Weights of a small CTC image transcriber: 32-pixel images.
Rows from block 2 of a small CTC image transcriber, named by matrix and row number. Rows with one number belong to one channel. Each number is 50 + 15 x the weight over its row's rms, rounded and kept within 0 to 99. All counts start at 0.
After each channel's rows are labels from the 100 images, of 14976, where the channel reaches its highest value: "strongest on" is what is common among them. Only what is clearly more common there than usual is listed. The data: numbers of one to four digits printed on busy colour backdrops. In brackets: how many of the 100, against the usual share in percent.
# convs0: first 3x3 conv, stride 2 (model.blocks.2.convs.0.weight, 192x96x3x3, each kernel summed), inputs 0-95
# convs1: second 3x3 conv (model.blocks.2.convs.1.weight, 192x192x3x3, transposed, each kernel summed), outputs 0-95

convs0.73:25 73 64 46 42 44 46 64 68 44 48 38 56 52 11 74 41 43 38 28 48 29 36 35 53 20 56 43 33 75 55 35 19 48 62 48 33 65 50 55 53 54 55 56 46 47 34 43 55 60 42 31 47 70 55 35 55 27 73 48 30 74 51 60 28 59 29 27 27 52 36 27 45 61 17 60 44 40 51 55 72 62 42 36 68 57 24 38 55 24 28 48 34 49 61 62
convs1.73:30 44 56 55 63 43 47 48 57 39 55 19 87 33 30 41 50 24 13 47 19 25 69 45 22 49 61 69 50 61 51 27 45 46 45 40 38 45 52 43 56 64 56 56 59 77 68 50 42 59 41 64 43 45 48 30 37 49 65 39 14 45 40 30 61 38 31 63 43 39 60 64 50 66 55 41 59 54 63 75 47 43 33 40 56 32 53 31 35 40 47 43 61 36 45 63
strongest on: length: four (84 vs 25.2); bold (73 vs 46.6); the digit 9 (61 vs 22.3); the digit 3 (60 vs 23.1)

convs0.182:38 49 32 63 41 49 37 49 73 52 46 41 23 88 69 32 67 27 36 35 33 26 61 44 57 40 59 34 24 36 57 74 54 49 55 28 43 56 58 73 29 29 08 46 55 34 41 41 59 53 54 48 52 46 40 42 67 64 22 66 79 27 69 43 44 70 38 50 49 51 32 48 38 34 58 40 34 51 47 67 43 29 34 72 64 34 35 45 22 48 60 42 54 48 53 43
convs1.182:61 53 35 65 20 43 59 51 17 37 20 29 64 35 60 52 41 38 64 70 54 34 39 61 62 30 41 00 56 66 45 39 46 31 44 40 60 46 71 59 38 39 59 27 45 25 43 37 43 45 35 38 43 56 36 30 54 46 55 44 53 46 35 63 69 25 32 58 57 43 64 34 47 45 69 51 60 31 47 60 33 19 41 61 71 33 51 92 42 57 55 25 63 62 26 65
strongest on: the digit 0 (85 vs 22.6); length: four (77 vs 25.2)

convs0.156:49 64 52 43 34 55 31 43 46 38 54 48 53 31 60 47 40 33 63 34 68 79 59 28 40 64 33 59 53 71 53 37 30 49 69 27 12 82 66 59 52 42 30 44 57 52 39 42 35 64 42 25 31 51 79 39 45 32 64 53 53 48 61 70 34 44 27 54 36 49 38 62 55 28 28 53 50 40 32 32 66 38 31 67 69 30 29 59 73 68 70 65 35 49 23 41
convs1.156:35 55 52 50 47 67 53 39 29 61 36 64 26 28 48 50 60 26 66 48 59 39 56 39 46 57 49 54 44 33 70 32 83 53 47 54 50 24 61 54 67 44 49 36 47 18 58 73 55 59 22 47 65 54 43 48 48 85 46 60 28 71 15 62 52 77 48 61 57 45 50 13 17 59 56 34 59 23 48 62 39 28 73 42 45 32 64 37 52 35 62 57 74 53 46 40
strongest on: length: four (85 vs 25.2); the digit 4 (58 vs 23); the digit 9 (49 vs 22.3)

convs0.24:34 38 39 61 45 36 43 68 39 63 44 63 46 56 60 55 59 66 55 66 71 60 53 28 37 56 31 24 40 55 63 51 63 54 53 65 34 66 63 43 17 38 46 61 63 35 73 61 41 71 51 44 01 33 46 38 56 41 46 66 78 49 50 65 67 40 65 49 49 32 56 58 55 63 30 41 73 04 44 65 63 31 36 83 62 46 61 55 48 40 58 71 41 38 26 51
convs1.24:50 36 28 78 63 21 48 54 47 24 48 41 46 51 34 24 61 63 82 58 62 57 29 45 67 42 63 48 51 34 10 50 45 51 44 71 49 40 64 68 41 65 34 34 80 43 43 51 55 57 58 52 50 48 54 69 44 51 45 53 43 41 44 43 48 48 51 39 51 72 72 31 23 30 55 29 81 30 48 51 33 46 29 41 45 50 63 40 28 50 36 49 45 28 75 41
strongest on: length: four (75 vs 25.2); the digit 0 (71 vs 22.6); the digit 9 (52 vs 22.3)

convs0.12:59 44 82 44 43 46 28 52 56 62 60 36 59 42 52 52 53 38 21 73 54 78 43 28 43 62 58 45 57 40 46 53 49 33 40 36 29 47 61 57 66 61 29 40 50 65 48 44 26 34 66 37 99 57 37 32 48 20 47 49 63 29 53 72 50 44 61 48 36 45 49 66 46 41 54 41 31 77 32 42 36 39 31 28 56 47 74 36 50 47 48 51 60 00 63 52
convs1.12:79 48 43 50 74 48 25 65 40 43 24 65 33 51 60 67 40 46 51 53 30 28 42 41 68 53 53 11 36 51 75 56 39 27 59 61 58 59 61 43 36 64 41 49 40 49 37 60 54 69 79 65 52 62 63 41 26 69 34 65 38 32 30 40 50 64 43 38 64 44 44 48 60 39 44 67 32 59 22 37 26 54 61 46 52 50 69 99 88 59 58 66 56 61 45 57
strongest on: the digit 2 (57 vs 22.4); first digit: 2 (30 vs 9.3); red ink (26 vs 8.4)

convs0.191:34 67 56 54 36 40 52 43 60 59 74 63 78 47 40 38 26 38 13 54 46 56 39 37 39 43 62 46 41 67 42 63 35 64 68 82 63 44 39 36 36 56 43 49 42 37 48 58 57 37 61 68 46 48 26 57 52 38 52 30 60 34 58 48 73 52 47 59 49 43 62 46 39 02 54 45 44 71 69 06 62 39 53 30 45 59 63 49 51 28 32 81 49 75 74 37
convs1.191:62 39 39 42 30 51 49 54 27 36 63 44 35 26 46 61 41 36 48 71 58 41 85 33 52 60 46 53 47 33 45 35 66 73 37 78 58 57 72 63 19 48 28 48 73 64 53 66 83 59 55 43 54 40 61 67 55 61 66 53 41 52 13 49 56 42 42 70 34 43 29 28 46 38 58 46 41 53 47 50 51 67 40 25 55 28 73 36 41 37 42 51 33 41 61 45
strongest on: the digit 2 (56 vs 22.4)

convs0.6:81 44 67 28 35 60 44 62 69 38 42 36 60 80 58 44 48 59 61 80 80 62 80 38 61 25 46 39 35 36 37 45 61 43 66 20 69 63 45 50 45 34 63 31 59 57 41 60 11 35 43 46 41 48 55 29 55 29 57 69 47 59 47 66 32 42 71 49 43 41 40 43 57 28 38 38 57 38 46 58 61 54 55 70 62 43 39 70 30 42 20 22 31 57 40 52
convs1.6:31 90 56 50 27 53 52 54 36 42 50 53 33 60 40 60 74 58 64 28 16 47 44 56 48 23 61 45 43 76 63 35 64 68 44 57 52 48 65 40 48 45 60 51 55 07 66 69 32 52 36 65 48 41 62 52 28 43 49 69 70 27 52 36 82 59 14 36 28 48 39 41 70 64 58 48 62 63 62 22 28 46 17 36 39 57 55 73 52 65 46 27 25 48 38 34
strongest on: length: four (65 vs 25.2)

convs0.82:31 43 39 28 33 22 48 95 68 43 59 32 57 55 47 72 51 31 53 51 48 74 48 37 23 42 49 37 58 68 48 38 76 37 38 54 73 53 66 43 66 28 73 65 58 35 28 63 53 44 27 52 30 45 59 50 39 59 73 70 50 23 59 67 47 22 43 60 38 51 61 28 52 45 38 54 70 61 21 46 53 44 53 63 34 67 48 59 49 53 31 83 47 55 52 72
convs1.82:51 58 73 52 44 57 69 42 62 79 45 21 57 61 25 51 63 48 50 48 57 43 36 32 71 69 55 90 69 51 64 53 59 50 40 48 40 33 62 58 56 46 27 32 66 62 29 39 35 44 77 53 36 71 51 38 67 62 57 61 57 47 34 33 52 74 72 49 37 20 39 38 48 69 40 37 65 35 34 82 56 43 30 41 21 58 63 45 23 40 35 57 40 45 79 34
strongest on: the digit 0 (60 vs 22.6); length: three (57 vs 25); first digit: 0 (30 vs 9.8)

convs0.72:63 41 58 45 38 41 58 67 39 51 33 36 46 48 39 33 45 39 60 74 68 57 67 36 53 45 39 72 40 66 37 78 58 59 62 43 47 64 34 58 53 38 33 66 43 53 73 57 43 57 77 65 24 45 41 54 36 85 37 38 48 41 48 54 46 45 55 38 55 41 30 14 37 41 41 46 36 53 30 75 51 38 52 59 41 47 12 30 09 86 61 20 53 35 61 40
convs1.72:15 24 41 38 45 53 41 68 54 39 69 41 62 31 50 47 24 60 61 27 38 63 34 34 33 47 51 49 57 43 56 57 46 57 37 59 63 27 56 63 10 39 57 29 58 30 66 43 37 32 60 39 55 76 41 65 28 60 47 39 65 51 61 30 77 44 49 44 45 50 23 51 49 38 37 44 66 35 58 72 48 62 51 43 49 56 56 44 63 81 63 33 35 14 58 44
strongest on: the digit 8 (48 vs 23.3); first digit: 8 (28 vs 10.5); first digit: 9 (26 vs 9.7); last digit: 8 (26 vs 10.2)

convs0.23:25 45 40 51 54 60 27 51 70 52 45 34 82 66 55 49 70 23 53 90 42 66 48 44 47 55 66 55 49 29 56 52 72 76 36 43 25 47 65 78 54 34 53 49 74 34 42 57 50 25 24 49 46 44 29 66 45 39 40 37 53 57 25 34 31 30 42 60 36 65 64 75 47 45 52 41 50 65 45 78 38 28 51 44 47 65 58 27 60 44 57 32 60 75 68 32
convs1.23:68 64 41 48 52 49 67 39 59 47 11 76 40 71 55 73 44 67 34 51 40 54 70 66 50 48 52 15 39 51 59 51 38 44 51 56 76 62 62 47 57 27 70 61 69 73 27 47 39 42 30 70 69 30 44 51 29 41 46 47 49 42 48 60 67 45 37 44 51 40 64 46 62 59 49 77 62 58 53 36 58 60 45 31 64 31 22 74 57 69 39 84 22 51 36 43
strongest on: the digit 2 (64 vs 22.4); last digit: 2 (31 vs 10.1); first digit: 2 (29 vs 9.3); last digit: 4 (29 vs 10.1)

convs0.78:65 38 56 44 48 45 44 73 47 24 42 30 65 48 20 66 46 63 69 20 61 55 68 18 58 37 45 44 48 37 40 23 41 24 22 45 60 55 31 41 28 45 63 55 31 41 51 32 39 60 61 52 50 69 59 23 38 28 68 52 51 31 66 63 54 48 49 47 24 48 56 57 95 61 68 54 41 50 55 22 45 55 60 32 57 60 71 28 65 71 59 63 51 42 56 66
convs1.78:70 64 63 48 58 67 39 29 41 72 62 32 51 53 64 79 64 59 63 33 46 48 40 39 59 64 63 60 49 27 48 57 72 32 62 21 56 46 88 58 70 69 29 69 47 22 42 75 34 58 76 31 50 51 57 52 43 48 19 67 61 53 35 44 51 72 53 53 33 26 67 63 63 54 46 33 54 56 51 47 74 26 56 40 71 79 61 65 58 37 51 55 72 65 51 46
strongest on: the digit 6 (56 vs 22.9); red ink (37 vs 8.4); last digit: 6 (36 vs 10.1); first digit: 6 (34 vs 10.1)

convs0.63:16 41 50 43 36 45 31 46 53 39 43 28 55 60 36 36 83 69 46 43 36 12 65 35 47 33 53 41 41 56 63 56 37 42 40 66 62 81 69 43 38 40 52 57 80 54 49 59 55 37 64 45 24 40 46 43 49 26 39 64 65 48 43 64 39 53 10 51 39 43 39 54 39 61 44 45 78 51 77 65 52 60 60 54 53 28 40 59 23 61 76 36 37 42 70 20
convs1.63:51 57 53 52 46 30 56 41 46 36 62 51 65 56 50 61 30 24 43 58 42 54 52 31 60 37 39 45 50 24 44 54 82 27 36 18 11 63 46 45 60 45 55 67 65 66 17 39 47 58 65 55 46 58 42 58 43 40 53 34 51 49 40 51 54 43 52 47 51 51 51 40 51 59 48 32 66 62 40 54 61 44 43 50 36 47 32 44 51 28 37 15 43 72 70 58
strongest on: length: four (85 vs 25.2); the digit 5 (62 vs 22.7)

convs0.85:55 26 52 69 53 26 46 42 16 50 46 36 74 24 48 78 39 74 44 53 47 40 71 28 42 42 53 45 67 15 49 44 61 30 25 59 55 38 42 49 45 17 44 37 42 49 47 32 46 43 62 30 61 42 36 56 45 61 52 68 44 46 52 71 48 35 47 40 38 48 45 21 47 66 69 34 36 24 24 68 21 55 51 58 47 40 41 70 59 82 67 35 56 60 71 60
convs1.85:68 34 45 58 21 61 48 51 35 37 54 40 30 54 49 11 46 57 70 36 69 53 42 55 51 68 73 73 49 51 41 36 34 55 66 48 63 96 26 57 56 35 39 47 51 56 35 47 32 61 45 19 37 69 46 43 65 41 42 50 64 31 35 50 41 57 56 39 42 52 65 70 45 43 52 64 62 47 28 63 50 57 33 60 24 56 68 39 48 59 53 24 86 61 41 31
strongest on: the digit 5 (74 vs 22.7); length: four (57 vs 25.2)

convs0.31:62 42 85 43 73 49 57 64 35 64 31 29 33 25 36 29 33 79 56 23 37 49 45 33 78 59 70 45 57 24 52 63 66 16 45 67 46 44 37 54 48 54 57 63 55 45 35 46 33 56 64 53 20 57 10 30 65 36 49 50 59 35 65 49 45 35 47 54 42 60 59 44 55 42 56 41 46 45 13 60 48 45 39 37 55 59 30 44 56 54 84 63 48 30 56 51
convs1.31:81 73 26 31 46 43 39 35 56 57 59 52 41 26 72 56 74 75 42 37 67 41 57 37 32 60 39 49 42 34 28 44 52 42 57 48 55 39 66 55 38 43 44 52 46 42 36 67 37 56 40 19 53 59 72 35 59 50 36 34 39 33 22 60 58 33 50 45 55 37 76 43 20 28 37 71 44 17 41 46 53 45 54 26 43 49 44 52 68 52 36 60 59 61 67 45
strongest on: the digit 6 (84 vs 22.9); length: four (72 vs 25.2); red ink (25 vs 8.4)

convs0.188:49 71 61 77 57 37 27 41 66 67 43 34 41 49 47 59 42 48 53 32 64 26 57 10 33 51 49 56 38 79 28 53 36 38 51 66 40 58 60 22 26 70 67 36 62 52 42 38 39 73 72 54 18 45 55 45 18 39 29 58 46 43 59 36 28 27 67 48 49 38 53 54 25 60 38 35 48 16 30 35 70 47 46 41 60 52 37 53 40 58 76 54 55 47 55 56
convs1.188:44 62 28 52 71 36 50 49 40 42 61 68 31 38 54 57 58 54 82 38 31 65 27 46 18 37 54 41 80 11 48 72 78 35 41 47 51 39 51 51 51 58 51 56 42 45 50 60 53 64 30 62 57 38 46 21 39 40 54 51 51 44 55 38 64 50 54 33 65 52 48 43 30 54 53 73 49 38 50 41 49 56 39 75 32 76 49 61 81 65 37 70 64 54 40 52
strongest on: length: four (75 vs 25.2); the digit 6 (62 vs 22.9); last digit: 6 (28 vs 10.1)

convs0.146:51 37 87 57 65 48 38 77 42 50 30 44 32 38 49 67 58 64 46 65 68 45 54 36 45 44 36 33 44 16 35 23 75 12 43 44 67 48 34 58 55 51 68 48 48 60 63 57 42 60 61 36 61 54 45 34 49 47 67 42 37 39 28 56 74 33 51 58 47 50 36 31 84 62 38 43 41 76 49 17 59 26 57 52 66 39 46 80 29 59 55 46 57 78 46 38
convs1.146:59 76 75 28 46 52 37 43 58 48 46 49 67 53 35 42 74 70 43 27 38 24 53 46 90 51 49 44 23 84 52 58 63 37 47 50 39 61 46 39 67 32 53 44 45 46 65 59 43 45 47 60 56 59 62 58 23 49 53 43 40 57 39 41 59 53 58 61 52 36 38 59 60 55 51 58 42 52 36 36 45 41 54 62 53 69 41 43 78 41 53 59 43 52 26 42
strongest on: the digit 4 (51 vs 23)

convs0.161:29 45 48 65 49 68 34 38 50 44 66 36 37 43 84 41 52 30 53 53 72 36 50 77 84 43 24 44 40 76 53 43 43 63 34 29 23 36 51 38 41 46 44 34 29 56 34 36 64 52 51 53 57 70 76 29 50 67 71 65 43 35 28 53 60 26 40 27 42 40 47 46 59 52 47 64 36 73 59 74 58 54 78 30 78 48 43 46 57 48 63 36 42 50 39 20
convs1.161:34 67 46 49 54 56 52 20 50 46 40 36 35 25 71 16 73 36 33 39 22 40 51 49 29 41 50 54 47 64 52 33 98 39 61 47 75 63 69 64 58 55 44 75 48 57 56 34 46 81 23 66 20 52 45 55 34 23 35 65 58 62 54 41 63 44 53 79 31 51 62 40 41 79 46 35 74 51 50 66 40 60 45 62 44 44 29 49 30 58 64 45 67 43 28 73
strongest on: the digit 4 (68 vs 23); length: three (54 vs 25)

convs0.160:43 33 57 58 73 42 49 42 37 71 40 50 24 37 43 40 39 59 34 58 31 70 52 49 66 72 57 55 61 36 56 51 67 28 25 90 72 42 28 59 21 38 44 48 41 46 67 67 28 63 51 56 48 45 38 28 40 52 53 18 51 57 53 44 38 23 69 48 63 70 45 61 31 57 44 94 48 27 37 39 47 51 41 41 23 65 62 46 60 45 53 42 67 21 56 55
convs1.160:74 52 31 62 51 50 50 72 60 41 20 31 25 23 17 40 63 53 65 60 41 48 53 64 60 51 45 76 52 34 48 49 40 23 15 62 69 34 59 45 52 45 45 46 35 61 69 36 61 43 40 39 36 37 32 53 57 69 76 52 30 51 32 73 44 46 47 62 52 51 72 38 73 63 41 57 38 44 55 10 42 41 49 44 52 57 45 84 38 55 36 39 60 56 65 73
strongest on: the digit 6 (75 vs 22.9); length: three (58 vs 25); last digit: 6 (33 vs 10.1); first digit: 6 (31 vs 10.1)

convs0.38:50 43 81 46 52 62 35 52 26 37 84 44 68 49 36 54 66 63 39 34 30 41 60 60 57 59 51 63 31 52 72 43 57 17 62 60 38 54 50 52 49 41 54 39 45 42 35 43 81 45 41 67 46 53 31 90 49 36 45 35 55 58 38 49 41 10 75 39 49 58 62 63 49 53 69 55 48 38 51 62 24 57 71 33 52 72 69 49 36 57 54 33 61 55 95 33
convs1.38:64 49 18 31 30 76 62 57 73 52 78 69 47 82 47 49 34 41 54 31 73 57 51 66 66 61 64 64 56 73 61 35 15 51 42 41 47 63 55 32 70 20 63 80 45 83 63 67 42 47 34 51 44 51 46 39 40 29 51 31 53 47 39 42 44 40 25 32 51 58 62 77 68 52 58 83 60 64 80 48 32 50 45 25 68 78 59 51 59 53 53 54 47 57 49 64
strongest on: the digit 5 (67 vs 22.7); length: three (50 vs 25); first digit: 5 (25 vs 9.9)

convs0.29:48 55 38 42 43 47 27 51 40 55 46 29 51 28 32 50 43 51 56 44 73 44 67 80 31 47 53 44 47 28 53 53 54 41 45 47 29 22 25 45 45 60 55 51 39 30 50 52 65 41 62 33 54 60 74 21 69 38 31 60 24 56 48 48 55 49 23 51 51 66 33 22 33 84 64 18 44 66 73 89 47 57 40 57 54 17 29 50 58 56 61 58 25 36 45 56
convs1.29:49 59 42 50 47 46 26 16 30 41 21 47 30 60 70 50 68 26 26 61 51 47 31 21 49 30 26 38 59 56 42 58 44 28 55 21 22 70 60 79 74 58 59 78 35 68 37 36 50 49 41 54 43 36 56 33 51 26 38 59 48 34 36 50 44 61 59 50 44 47 46 40 48 25 41 56 74 63 15 50 42 55 66 69 38 44 59 58 38 48 42 34 39 67 20 46
strongest on: the digit 5 (69 vs 22.7); length: four (56 vs 25.2); red ink (27 vs 8.4)

convs0.142:35 51 46 45 61 57 60 81 28 34 64 40 67 47 14 54 64 45 40 50 37 58 70 59 48 73 64 73 42 48 43 50 60 78 33 56 37 41 70 71 79 47 47 52 48 23 45 41 80 37 24 72 24 70 50 74 71 45 42 61 36 62 36 17 28 26 57 47 43 43 36 36 64 60 67 57 50 57 29 47 57 68 47 35 69 30 56 43 59 55 56 62 45 47 53 33
convs1.142:53 76 68 25 48 56 45 26 53 48 26 64 31 59 58 36 55 39 24 42 45 58 30 78 47 31 73 50 53 64 71 15 33 68 52 58 69 39 48 62 97 39 52 69 73 73 42 43 29 33 65 51 43 48 53 66 63 55 47 62 56 30 55 48 47 52 59 47 50 73 37 68 59 37 48 91 45 51 69 60 50 64 58 30 57 35 64 51 59 47 41 64 41 46 45 60
strongest on: the digit 5 (68 vs 22.7); length: four (57 vs 25.2); last digit: 5 (30 vs 10.1)

convs0.139:62 27 48 49 65 32 56 69 25 54 46 34 42 57 68 29 54 76 46 38 45 45 49 28 64 53 70 38 63 51 42 38 83 09 59 43 83 27 37 56 27 44 43 61 56 58 44 47 48 40 45 39 32 48 30 50 60 35 48 36 53 51 39 52 59 44 46 64 59 40 38 35 31 88 54 41 73 27 65 69 30 43 64 32 32 33 69 41 45 49 67 37 60 58 75 79
convs1.139:83 68 44 49 58 38 59 45 45 37 77 27 52 54 40 49 62 46 50 45 34 49 31 24 36 43 43 56 49 76 58 82 36 65 50 32 27 62 61 60 69 51 40 56 76 55 32 47 37 56 55 44 30 50 60 46 38 37 55 54 50 66 62 17 49 59 51 48 46 52 22 54 72 16 39 28 36 32 48 36 32 35 58 46 28 70 46 62 57 32 46 29 43 37 43 54
strongest on: the digit 6 (73 vs 22.9); length: three (58 vs 25); first digit: 6 (27 vs 10.1)

convs0.186:31 40 61 51 40 40 36 73 57 34 38 33 72 52 44 70 32 40 39 55 63 09 74 27 55 13 33 49 43 45 49 39 62 51 35 49 43 38 34 57 59 58 67 27 60 44 51 39 43 48 52 25 27 47 69 39 44 48 66 60 31 33 68 27 67 26 61 33 44 35 54 52 73 51 16 47 41 38 35 37 78 68 34 64 44 54 33 64 56 34 55 47 49 61 20 57
convs1.186:36 39 64 20 37 55 48 56 51 71 82 31 65 67 47 59 65 59 39 64 49 31 35 56 66 61 62 90 57 24 65 42 57 77 38 48 51 32 61 38 54 51 41 47 50 46 66 71 28 34 70 31 40 54 43 21 19 23 66 42 57 29 46 49 53 20 50 37 51 43 37 48 43 43 29 49 70 41 72 52 23 36 75 52 47 51 40 31 09 27 46 31 46 44 44 42
strongest on: length: four (73 vs 25.2); the digit 9 (61 vs 22.3); the digit 7 (46 vs 22.5)

convs0.86:61 25 39 56 47 41 53 45 32 43 28 24 25 40 54 45 44 63 68 27 40 29 43 57 48 63 59 72 42 59 49 64 51 21 30 65 66 41 52 66 45 74 53 55 55 55 23 67 43 43 54 59 28 49 28 41 47 46 40 46 64 51 88 34 41 71 41 38 68 70 31 28 44 72 54 05 28 50 24 54 44 41 49 67 32 42 68 37 37 51 58 33 48 29 50 59
convs1.86:42 51 58 24 22 57 34 50 27 31 44 21 47 65 57 24 53 47 62 56 39 35 55 28 32 50 43 80 62 41 52 16 34 57 50 19 56 43 32 48 53 71 53 57 21 50 40 39 39 61 53 38 45 64 55 41 42 46 27 38 75 34 44 34 47 41 66 44 32 48 55 63 43 50 65 52 45 62 27 23 77 44 33 61 16 29 47 71 42 45 52 46 60 52 32 66
strongest on: the digit 6 (68 vs 22.9); length: four (64 vs 25.2)

convs0.175:77 63 72 71 45 47 29 49 44 60 52 25 68 56 36 36 45 66 34 54 61 33 71 19 59 37 54 59 46 50 48 65 33 37 42 60 68 54 45 46 42 35 55 47 72 49 38 64 43 61 82 45 73 82 44 69 20 49 55 82 61 30 36 63 58 37 73 37 62 29 56 72 45 39 45 39 60 66 67 06 42 48 64 51 52 63 45 28 53 31 43 45 48 64 45 51
convs1.175:69 20 61 57 57 41 38 34 47 50 65 57 64 37 53 31 61 65 85 63 67 56 20 52 25 19 51 53 38 35 33 17 54 73 18 48 50 65 40 57 62 66 59 44 05 36 64 67 66 41 54 59 70 62 38 52 39 56 41 57 56 36 27 56 31 55 45 40 67 52 58 60 69 31 47 29 28 52 55 59 50 61 49 68 84 53 42 64 39 29 51 63 47 59 62 58
strongest on: the digit 0 (53 vs 22.6); the digit 6 (47 vs 22.9)

convs0.98:48 65 66 44 58 65 38 42 46 31 48 37 48 82 58 42 45 30 67 59 55 47 73 50 62 37 56 25 35 53 37 65 41 33 72 32 45 37 65 72 88 39 11 44 84 43 24 60 58 22 53 60 53 72 39 71 70 44 55 57 50 53 62 39 33 75 60 42 40 56 45 37 31 28 50 51 51 80 37 76 37 51 41 47 63 46 57 61 36 59 69 40 60 45 42 33
convs1.98:48 47 63 35 36 40 36 39 48 63 60 64 55 71 46 49 25 49 33 55 45 53 30 33 65 46 32 43 66 54 61 18 49 61 60 57 43 56 45 31 37 53 73 55 34 25 44 22 21 34 57 46 34 60 59 58 58 49 25 46 60 53 46 62 40 65 54 56 31 53 39 56 52 28 76 45 46 53 28 49 82 67 34 57 70 44 69 68 47 37 59 43 31 35 44 43
strongest on: the digit 8 (91 vs 23.3); last digit: 8 (37 vs 10.2); orange ink (27 vs 8.4); first digit: 8 (27 vs 10.5)

convs0.159:33 42 48 47 45 43 35 09 33 43 55 31 66 64 56 37 50 62 34 63 42 54 32 68 47 53 44 48 41 40 37 53 32 61 50 49 35 45 59 23 27 54 19 23 40 45 99 67 57 46 60 63 58 85 54 60 24 66 28 80 56 53 45 58 44 43 56 63 31 42 62 37 27 51 56 34 49 50 48 62 25 55 54 41 37 45 31 51 20 44 48 30 50 58 46 35
convs1.159:33 10 63 59 59 34 45 70 42 29 23 56 57 38 52 46 15 37 64 17 66 64 35 55 40 61 29 31 65 28 13 70 45 44 31 48 42 43 44 49 37 63 38 33 35 46 40 65 58 86 67 43 57 39 61 68 55 42 87 22 36 42 49 48 53 26 47 64 74 64 46 25 48 36 55 28 65 55 36 43 52 47 38 47 52 56 42 43 31 56 61 66 54 28 51 37
strongest on: the digit 0 (58 vs 22.6)

convs0.25:42 44 69 50 56 63 43 69 53 67 41 40 34 46 61 82 56 47 55 42 45 49 36 51 33 32 56 36 35 44 67 66 72 60 30 32 60 25 67 39 27 52 47 70 56 47 56 50 69 76 58 39 54 89 29 69 22 37 45 69 57 46 12 16 54 64 50 64 53 45 31 35 42 37 50 47 35 61 29 33 33 49 67 57 43 32 67 65 43 28 63 63 40 46 24 58
convs1.25:47 38 53 56 72 38 29 68 32 19 24 54 65 56 54 34 55 44 65 43 15 47 14 42 87 47 36 23 09 74 47 56 52 47 72 38 68 58 41 43 51 65 56 45 58 40 75 07 87 52 50 49 42 50 34 79 59 62 48 49 33 71 48 40 49 38 78 58 29 52 45 23 55 38 40 40 52 33 21 42 51 52 45 64 54 33 48 63 54 50 52 53 44 28 56 64
strongest on: the digit 4 (51 vs 23)

convs0.157:41 68 58 76 68 63 37 36 53 60 37 38 69 56 54 28 58 78 38 24 23 44 62 09 46 62 76 56 56 34 45 52 57 35 47 65 65 36 41 55 42 40 36 36 67 33 41 43 54 37 47 37 48 34 36 62 30 54 40 29 48 62 57 28 50 54 55 40 44 54 42 33 51 77 43 57 68 34 51 99 52 82 46 39 64 31 54 51 55 43 39 64 63 52 76 33
convs1.157:68 49 41 52 49 75 41 40 66 31 34 61 58 51 48 06 40 60 51 51 50 77 40 46 57 53 55 40 46 49 55 36 41 46 39 35 52 71 41 28 63 44 46 45 70 72 49 43 47 64 62 56 67 59 41 25 54 42 46 49 43 21 11 43 31 47 20 15 74 73 61 70 64 06 68 62 50 51 60 55 35 29 32 62 58 47 52 48 39 54 54 09 58 32 49 63
strongest on: the digit 5 (49 vs 22.7)

convs0.171:62 50 35 20 41 37 51 49 36 64 39 43 26 70 40 48 17 37 97 37 53 56 21 45 43 66 44 29 63 46 46 25 34 62 10 55 33 47 65 34 22 39 44 41 33 61 59 44 55 55 58 60 71 55 50 24 57 54 42 55 47 61 46 40 37 57 56 63 57 44 43 24 49 79 52 23 55 34 48 39 24 53 41 63 32 56 77 34 57 63 63 39 64 52 50 50
convs1.171:15 66 36 44 64 45 15 73 41 54 35 43 24 39 65 34 43 55 74 69 33 42 25 60 36 42 52 51 55 50 46 65 42 49 50 26 60 52 33 53 31 42 62 52 27 39 47 42 63 30 48 44 54 36 43 63 47 49 31 62 61 71 39 49 32 34 55 41 39 37 64 41 26 26 34 54 42 43 30 44 89 32 35 64 50 81 44 65 37 63 43 34 34 47 73 45
strongest on: the digit 6 (48 vs 22.9); first digit: 6 (27 vs 10.1)

convs0.88:37 31 38 24 43 54 35 58 44 76 43 52 43 31 71 47 56 50 92 26 44 17 41 48 44 47 44 40 26 76 52 43 63 44 23 77 39 49 59 53 53 42 80 47 50 47 38 46 73 60 61 73 33 65 47 31 52 40 46 64 70 46 55 41 57 89 50 50 61 39 52 40 54 55 20 48 56 17 55 69 54 41 36 52 31 63 46 48 45 28 72 25 42 53 62 66
convs1.88:43 44 28 74 58 33 46 56 25 53 77 47 59 28 57 56 48 53 43 46 40 20 23 40 46 53 57 61 65 39 46 68 61 56 68 37 54 55 35 46 23 49 32 28 51 27 32 37 18 33 54 29 43 56 39 50 23 51 30 27 30 45 35 51 49 38 35 29 35 43 67 61 26 46 52 32 56 63 37 39 30 30 57 90 54 19 68 46 39 52 54 44 54 51 38 54
strongest on: the digit 6 (92 vs 22.9); length: four (57 vs 25.2); last digit: 6 (36 vs 10.1); first digit: 6 (29 vs 10.1)

convs0.30:59 44 56 51 65 55 47 41 62 49 52 34 48 52 47 48 46 54 54 59 54 48 54 81 46 78 69 26 37 43 46 58 44 29 51 55 42 45 61 57 54 47 35 43 66 40 40 75 71 34 81 43 26 51 09 16 58 40 41 68 66 60 56 49 26 40 54 44 46 46 81 13 40 41 56 33 68 57 81 62 33 52 24 80 57 27 34 75 54 50 55 45 42 67 41 31
convs1.30:29 28 52 72 36 44 40 36 47 34 22 39 35 68 55 54 33 30 40 46 72 40 58 47 49 35 43 57 43 65 09 40 39 41 43 56 35 14 49 45 47 22 48 52 42 68 51 52 53 44 31 30 43 68 49 60 51 22 46 45 77 28 62 50 59 48 37 53 40 67 58 55 48 32 20 58 49 54 54 60 59 22 41 36 56 47 70 51 59 32 41 20 39 31 66 41
strongest on: the digit 0 (46 vs 22.6); first digit: 0 (26 vs 9.8)

convs0.141:43 33 38 39 42 45 50 48 27 38 42 43 72 69 63 43 79 70 57 36 55 47 34 24 63 47 44 23 43 52 49 30 70 29 55 34 48 36 55 72 37 50 51 45 48 36 38 31 39 62 45 58 47 56 51 48 50 66 42 44 48 46 02 40 31 06 52 36 52 39 39 74 36 60 53 59 37 60 42 58 25 50 54 38 70 72 70 38 44 66 65 37 61 38 83 80
convs1.141:74 63 34 44 46 45 47 51 32 31 58 54 79 51 70 70 59 36 42 47 65 52 80 59 53 32 42 22 50 57 53 65 56 28 64 43 47 37 52 51 57 57 22 60 91 53 33 80 60 30 72 55 51 54 66 35 34 54 43 25 51 37 33 42 40 38 31 34 63 35 53 41 62 38 33 48 48 55 58 30 43 64 70 38 51 51 48 39 38 56 43 13 47 39 56 54
strongest on: the digit 2 (75 vs 22.4); last digit: 2 (29 vs 10.1); first digit: 2 (25 vs 9.3)